{"arch": "nf_resnet", "model": "multi-label image tagger", "dataset": "small renderings of single solids in any pose", "train_examples": 395000, "image_size": 32, "crop_scale_min": 1, "horizontal_flip": false, "translate": 0.12, "norm": "none_scaled_ws", "hidden_act": "silu", "depths": [2, 3, 4, 2], "kernel_size": 3, "stem": "single", "avg_pool_shortcut": true, "widths": [64, 112, 192, 336], "residual_scale": 0.1, "num_labels": 44, "init": "torch_default", "residual_init": "none", "optimizer": "cautious_adamw", "learning_rate": 0.0029, "beta1": 0.85, "beta2": 0.999, "eps": 1e-10, "max_grad_norm": 1.0, "max_steps": 24600, "batch_size": 128, "epochs": 8.0, "lr_schedule": "cosine", "final_lr_fraction": 0.01, "warmup_steps": 1230, "weight_decay": 0.02}
Rows from block 2 of a small multi-label image tagger, named by matrix and row number. Rows with one number belong to one channel. Each number is 128 + 32 x the weight over its row's rms, rounded and kept within 0 to 255. All counts start at 0. Numbers have three digits each.
Before each channel's rows are labels from the 100 images, of 14976, where the channel reaches its highest value: "responds to" is what is common among them. Only what is clearly more common there than usual is listed. The data: small renderings of single solids in any pose.
# convs0: first 3x3 conv, stride 2 (model.blocks.2.convs.0.weight, 112x64x3x3, standardized in use, each kernel summed), inputs 0-63
# convs1: second 3x3 conv (model.blocks.2.convs.1.weight, 112x112x3x3, standardized in use, transposed, each kernel summed), outputs 0-55

responds to: glossy
convs0.27:139130122162159185118134148123080144085097071130171100125103111126142147113135137181085128150099184211103156132069120147149110134089168106119130152108110119131128229125063135137175158131136165
convs1.27:155143104146088164152143137165120144184185145156126140117168121155165133125161111159140146117105130108136131120179088109098119174189135136193166138132130108120118097149

responds to: glossy
convs0.73:076152088124123166153100100122079136110124063097098069116077121103156146127139158160143134154180150151138160145081141172160165139085170116128164136155132160148122219123114129119141122115039152
convs1.73:126156139136183105121116086118080143132201151129119094190144130106157113128128190099118113086091108132136088131095102202121108146186122143104249159145142133148122061106

responds to: red; spring
convs0.70:198081105119080223153060122117131156178139132112130118041107184126126153179130141082115174104141160128165162148110137128140066123120160131114120106136118110149119193136132107156152120132140142
convs1.70:132136167157137132114116097136138155194149178134147198091116149163176127184149160143168159149118119142103130154171092131157176112143211154105176147148149138140183125144

responds to: glossy; blue
convs0.2:160102105175145113131088150107129187174090079088131187135061147124119187088145086137089178096130138121119167149091137144157091139118123091110131192111113091113097119119114148148116128143038163
convs1.2:123228102118159127146128101147097152140116124116155120126155058162088107105146082137158131090078095057075144111138150133114176130187151113136169153091109076141163120129

responds to: yellow
convs0.91:190080170165186159123094131114094141075142076135165121157091153139137103147054117104098113039096186153154163138155084105132131126099169133136184129130115125076127162098116121122145133163131144
convs1.91:129129174143141145071124109146156163107158149069144162122157129113094123131091118124126174126096158190140171144129070115194115154188147110119155170177110196169124129165

responds to: yellow
convs0.52:191157142130100176107149147082133115152104106111132073126120155145119025178110126143079131138145104159134124118140110146135184124148139178127098150134188091126150168211089104137181119101106096
convs1.52:148163194139141113147152143053162177155158170141136148102174148121173144127112147117142161142153170180111157173164121130128140148174128163143176169158137141102101096134

responds to: blue; orange
convs0.58:102185123093113167127021109144094148118134114115105153175108094104152166094112133181166144137105096113136136146120188140161149121102085126107159165164118129133208188135155094135151119115093074
convs1.58:169136152151194114170172087132150152141129112154160054170125139131073131156135095088098147156171147038103149147107155098118131121154109079140115092096085125088136131106

responds to: glossy
convs0.18:112134145131139197168106120132107160127073084124087145147142107104155167167159152150185141097145122172164160143114155102177137116125153055140143085098142080119127227149155084087177121126143130
convs1.18:103169109102079138112179142117132093076153140061076129205122150133130146147079134148119115124150122188150093148156098195128164168075146186140127130129165188140095161133

responds to: light from: behind the camera; blue
convs0.55:161203120160098169144064151114143126147146164138110183108181159113133136149085158127173116088097130163166140166123150180169085126113165095126060090159110125092139173101123141143138121143061088
convs1.55:158160120160109100132119144091106078134089138126123128165092134172088146151165147134129177136200160096093126133182147146149189095118189137106099167113055171113189143103

responds to: cube frame
convs0.30:169092129118130146136099118091171157157154130102136097165114158139139061146096098096133087103128149088143173083147096035108131111073127194132151101188115123122123191160109168132118115155074111
convs1.30:140158106123135054078075108058093134074085123102075140126110136124097085126150131086094095144180177106102095074154146086166161094087141089153107145081070135105138111108

responds to: yellow
convs0.75:119114119204053102114069098110132112143137178098072122132182172156111113163142155103141119113135132123120125167126136217102156049149145157172115125148149152126140157122125138148167052124103124
convs1.75:117057087124155172134096115086131139164085140151127086124069111179050101117141143098132186149108122083154111094126117109165137095052130121110069122210137113122193119109

responds to: glossy
convs0.74:106128148097077154137162104125148121212171133119111118183163109140091122169146120154081063150131109141147136086144169101103111110112050168099120119107118149149100173128159156148176104132120039
convs1.74:150154151168146122149147127202169164134163156154147147107201158173139150142114152155142156157176156149162108169156164135140146129195133152185190153181181138159159147181

responds to: red
convs0.19:156182093159151178127080153091138176121150102099120132114116142123137096127073143166187127169156155165173106138088079146178166115148134173086126148140106123057133202085103129166133106147109091
convs1.19:144120087127112128143112110110135115149084100132152152079135183062123110146150180071108131114137178157134142106171174180172165057055141141123085126149131203205145140148

responds to: glossy; yellow
convs0.13:098168087136128196184111125143081171098066144094179105107106127132172143135147106127129155081127156148190140114090112141171160132111099135115165105121065141083133196087084075116127123113124170
convs1.13:103075142114115184084111150138178131091126078161038084142119094090128096080093086104109128110078080143161127116110111184165117171154097111123172119171166146134084109139

responds to: dotted; yellow
convs0.104:154145110146122198166099119129032122072062127115118111157128145108145166140114141148114154118137156150119159168081178160114115129094132116130145102139134088141175194173122048112169143084104145
convs1.104:169178164117231108150109128144139163154123176131120170119120155151133086156165113107134187125185138134107104123131139095104162133207169102088163139119124098080156101105

responds to: light from: behind the camera; blue
convs0.21:116127132099108137148115167087155118160175150126114132139155138106102133127107131141162159145141136129143143137160151135128145000137157122128139161100129153107171132113164135144127041144147133
convs1.21:115071154093144152108101088175202112082196225140137130123111106110072140144136109118162132128117131128242147124140126125112116108114065097133102109152228096150115091174

responds to: green
convs0.12:176069132151109141124141121015117152104136098149133142116130149129209121144153137072140065108123164151119157127121097123093138108135123127158103131131102117150098124150112088105107012135123155
convs1.12:184147094082152131136135153123165156194149129175163129132144200131153156136128168065093063186108132138130203149077084125107120108138092141175132131128070084143163096136

responds to: light from: right
convs0.34:122050186163111145097100165152128145105090123161138151102161121085138178176148128089126100080086167164120132132135172118119107126158042136153099094181147110139074142162141089118165100166095146
convs1.34:152124120123133134137121107107163095138129058154169118070111112168134096154135134149103145116099143096061078088092113029060111167165058133103119095186111111124101147137

responds to: glossy
convs0.82:155119104152127176150072147134071176114027086098132146113111121118126168155142137116100193086186161115159159151104155097134145137155171157162129084168152116105088194114130133162127118153125158
convs1.82:124127128074102142172131151143162177107151160086158078177198132078189151104091079139098130094067075188165149137115114168067103149242146172141195137093220139167108145138

responds to: glossy
convs0.28:106141172121128161183114176144094151164096079119141123125101063109138151118084155128102145159149174185080146077137114126144162109121184134173149139132102117127084216152074152104141101104073144
convs1.28:129150131116102098149145118164124165135181098111158107117160099140159123076126091164121118072094046152162138074107114160068104143180166188131225112067217113133108164145

responds to: purple
convs0.84:161151147114132155128118120191129136114118144140138078130156132129194037112122067109143147116116168159142112173104102141082119137159141114137142057108124151115137145111145139147209022099135127
convs1.84:115114151143144152151164119156106140147075137146156122108153146170133130112137121134163107135131097116092102079109110156130115130084120120076110089092119094117104145105

responds to: blue
convs0.109:126122092145127164137023135157161172116158145112118134145118120072149181169058134129148114117112149131161150122144187183149134138081107147140164132185110118089175180093127134124168133123061114
convs1.109:168119121130178164169164113128138143185108136191166098203121153116051145115168180081127167156162134105145131123108136180135174058177134121126120101211059120173143146118

responds to: yellow
convs0.68:148121111131122201135123141126057128097122109049160136149134129150126142101093182132175195111113146127176135128060156130131136116086107170106121146112153124128194188132159051150171123097115130
convs1.68:140179136105139126144138111119146119197192181124148146108156169143125130132146133123144178149152147159120127193071118034086140114160179114157165143144166102086171112126

responds to: red; pink
convs0.86:153131128108095180161132135007128127165148136087102132087120145116098128129147148101146142133112159133155151146156136135151141150112146115114157172132142162131130182167150119095141000106136140
convs1.86:136117154085132121126124124082139143146242121152130159123077134101109185149085143137151143102135139126155087126095123099146092081075133187138126121178218138131218109205

responds to: orange
convs0.56:147149151136126155129104150136099207130163151116129136107114138115118141107128148165147098111090115141136157199118000122133121112118165162124103123155108094128118153128179123174195095116134123
convs1.56:114114131147127144175199096073131097145121113141202064148115149139105131088117109156168116129162084122158130144104093123128125106122146119114121106103118090098097187107

responds to: light from: behind the camera; blue
convs0.111:144151154082135201125157208138116095181149099141140126155141122094090137176133155152116135129111126165122133116132154159094197115123066145099134101062112166144048178144135100113141106171139085
convs1.111:143180177175158105168136100191113127114162185131139167111207169160135132195131167143154157148166155157120148151154143124130159136189136160134137159141148122142151129153

responds to: blue
convs0.1:150116092122056121108135121127124142118160089081035127092075111034134155128123142073129182134107166092102145151123120122112111148105155121113156106148124134098149181195134130156124152161095181
convs1.1:131092161123121057148119148156149153100079117135125161103115146189112111128145086163145104079122164065083144110137144162149105164121130144052121126073044098166132117173

responds to: red; orange
convs0.11:089123076148113157124118104082127110130130096130138158182105170136191110156122131055169183075129141110155114123131204168147157122097065094132176149068114171148101139127072095116141143143142147
convs1.11:159088111100123140182186098119115125115146114161198065165131086110100125127153114137167132111102100107123118127120123150115097125198101157071080086072071145117137198089

responds to: orange; red
convs0.60:179068150139099116145104091102173126209146091106121157134052097119138123083102098096103138077088179169116162145131105098099098136088116103140066101140141134147160163175169166096119124135115158
convs1.60:123178106146163065050069134117035114077102098091068157147128118110125092127131142087167119140143136145127111111120127151177183132127140122161132178067082128108124090106

responds to: orange
convs0.77:142138148091111139158104119158112114155142120150122135114215128122174119137126135184130114139160114136133132109154131133095177000130160183133107106111173141127072110127162125135122057081130077
convs1.77:114106105141133152107141077227144148179084130136156134074103165124141130145131129153122039123123159065180120102099102127160125131129157097090089087114132162177109115117

responds to: glossy
convs0.69:089150121171070184156136095098106177124095110092154102139049111142114139114203135115079120151129148162079167142107139174143172133115135128127135103144098076142166176083070119103127117080122092
convs1.69:116094116148122154082127119119192165126137105161085120134115063081140107058105089117114123124080111163123114112144124147150086184220125122133167100183118135168081101119

responds to: yellow; orange
convs0.94:186135116144054109156093115123124092130037198080136096118175177118146100107125145133165169141149139076166078155133139115167113126191142115143113117096151096081126095117166134101103108164144145
convs1.94:163152124124139104102043159155100153115088128145081162119136150151126151187131160108104119124176126134062141084119108084165152100117149123120111124133059122066089063089

responds to: red
convs0.9:151161116160147148119119107119097203140095114109161130149097093112107113132117122130175200079114173135113126101052178173165130116110147130113127141116102144152110194059152078180162076166121123
convs1.9:134123151135113145159112137095134072150167158069152102116118115152150124137156109137117175092100123141122140192101117032053123089096132087120119124120119028085189118128

responds to: red; orange
convs0.0:206168165145146214133123193100127098106085079119092168089077155136156150106126142166114162108158203149136124142083151127092147124099089134111139139155157101137131178128101118113165145132086158
convs1.0:116074090138114187128205110118161117132120093170098127175123082135104138137078131111149130153154148149115135159150143155188116102082115146105028159178127168181087159104

responds to: glossy
convs0.93:125164115193167206156129098146063153101089108101135086138169104127132167113139129173123155121159127202162146114120151130176169142100151096157154139159140122108129213146090066110155145117119147
convs1.93:133147060109046153160206171125125099139139128112090137163178177123117148124094162154139135157109124185139157136132153185184117146061112189169096086169159188123117197154

responds to: purple
convs0.108:158213103103105191166116103129143086120130138127123140134111175126143094146124104095165181133159184133173122156118145154110124094121010108151171143106143139107142177125114152141170074115148141
convs1.108:130153160126155167139194137108111138139126055127151186097118168171093123151160151122069120134132170142100139102138139170161149111102121122091106077112223195105140176159

responds to: red; spring
convs0.50:130043126072187110138104139158124147105155083166129132167179119112193147150150127070149094072131106077112135139132076025108144109141136153121164092116123108126133142156101111164107098121124129
convs1.50:145135100100056089194140071086161130159091082124131132069138174100120067135151137139120127136074153119115095124091121069106092129134135093143089102161080067075064145136

responds to: green; spring
convs0.43:143157101128126217151125128132172170152191129119125154156119179078121141150091123130207109124147130168167176157134118139120131108131100167122165159156122121067145198121127147159144088149070075
convs1.43:150131149125116100159138109078091124117150187075165138190135163163072135160166169118161168123185146157094168120175179150138175078122160153135136156154184154109200168174

responds to: red
convs0.76:147102098148124179132085116119098095092111128158136090176136150115098085107104140192118162156096137183131160162107137166116126179081141133105125121107115102128145174152132072105152004116123166
convs1.76:160135181120163137141142154149117156191176112146170177119080114124152165111148137105103160113177121153094152140083129101142148104176089176136101101127203148124164088107

responds to: glossy; yellow
convs0.39:095095146183121151096034129106073129158080152137202113102098155154111100148110104095085178068144147155115128136107157144168141109103125161135156106144093115139106173116126118133117113206074117
convs1.39:087145158128148083064095135090047160044154116043134096156168107114136127132108134090134097149131117139136113086136136140092138169170137134118176151011133140115126149121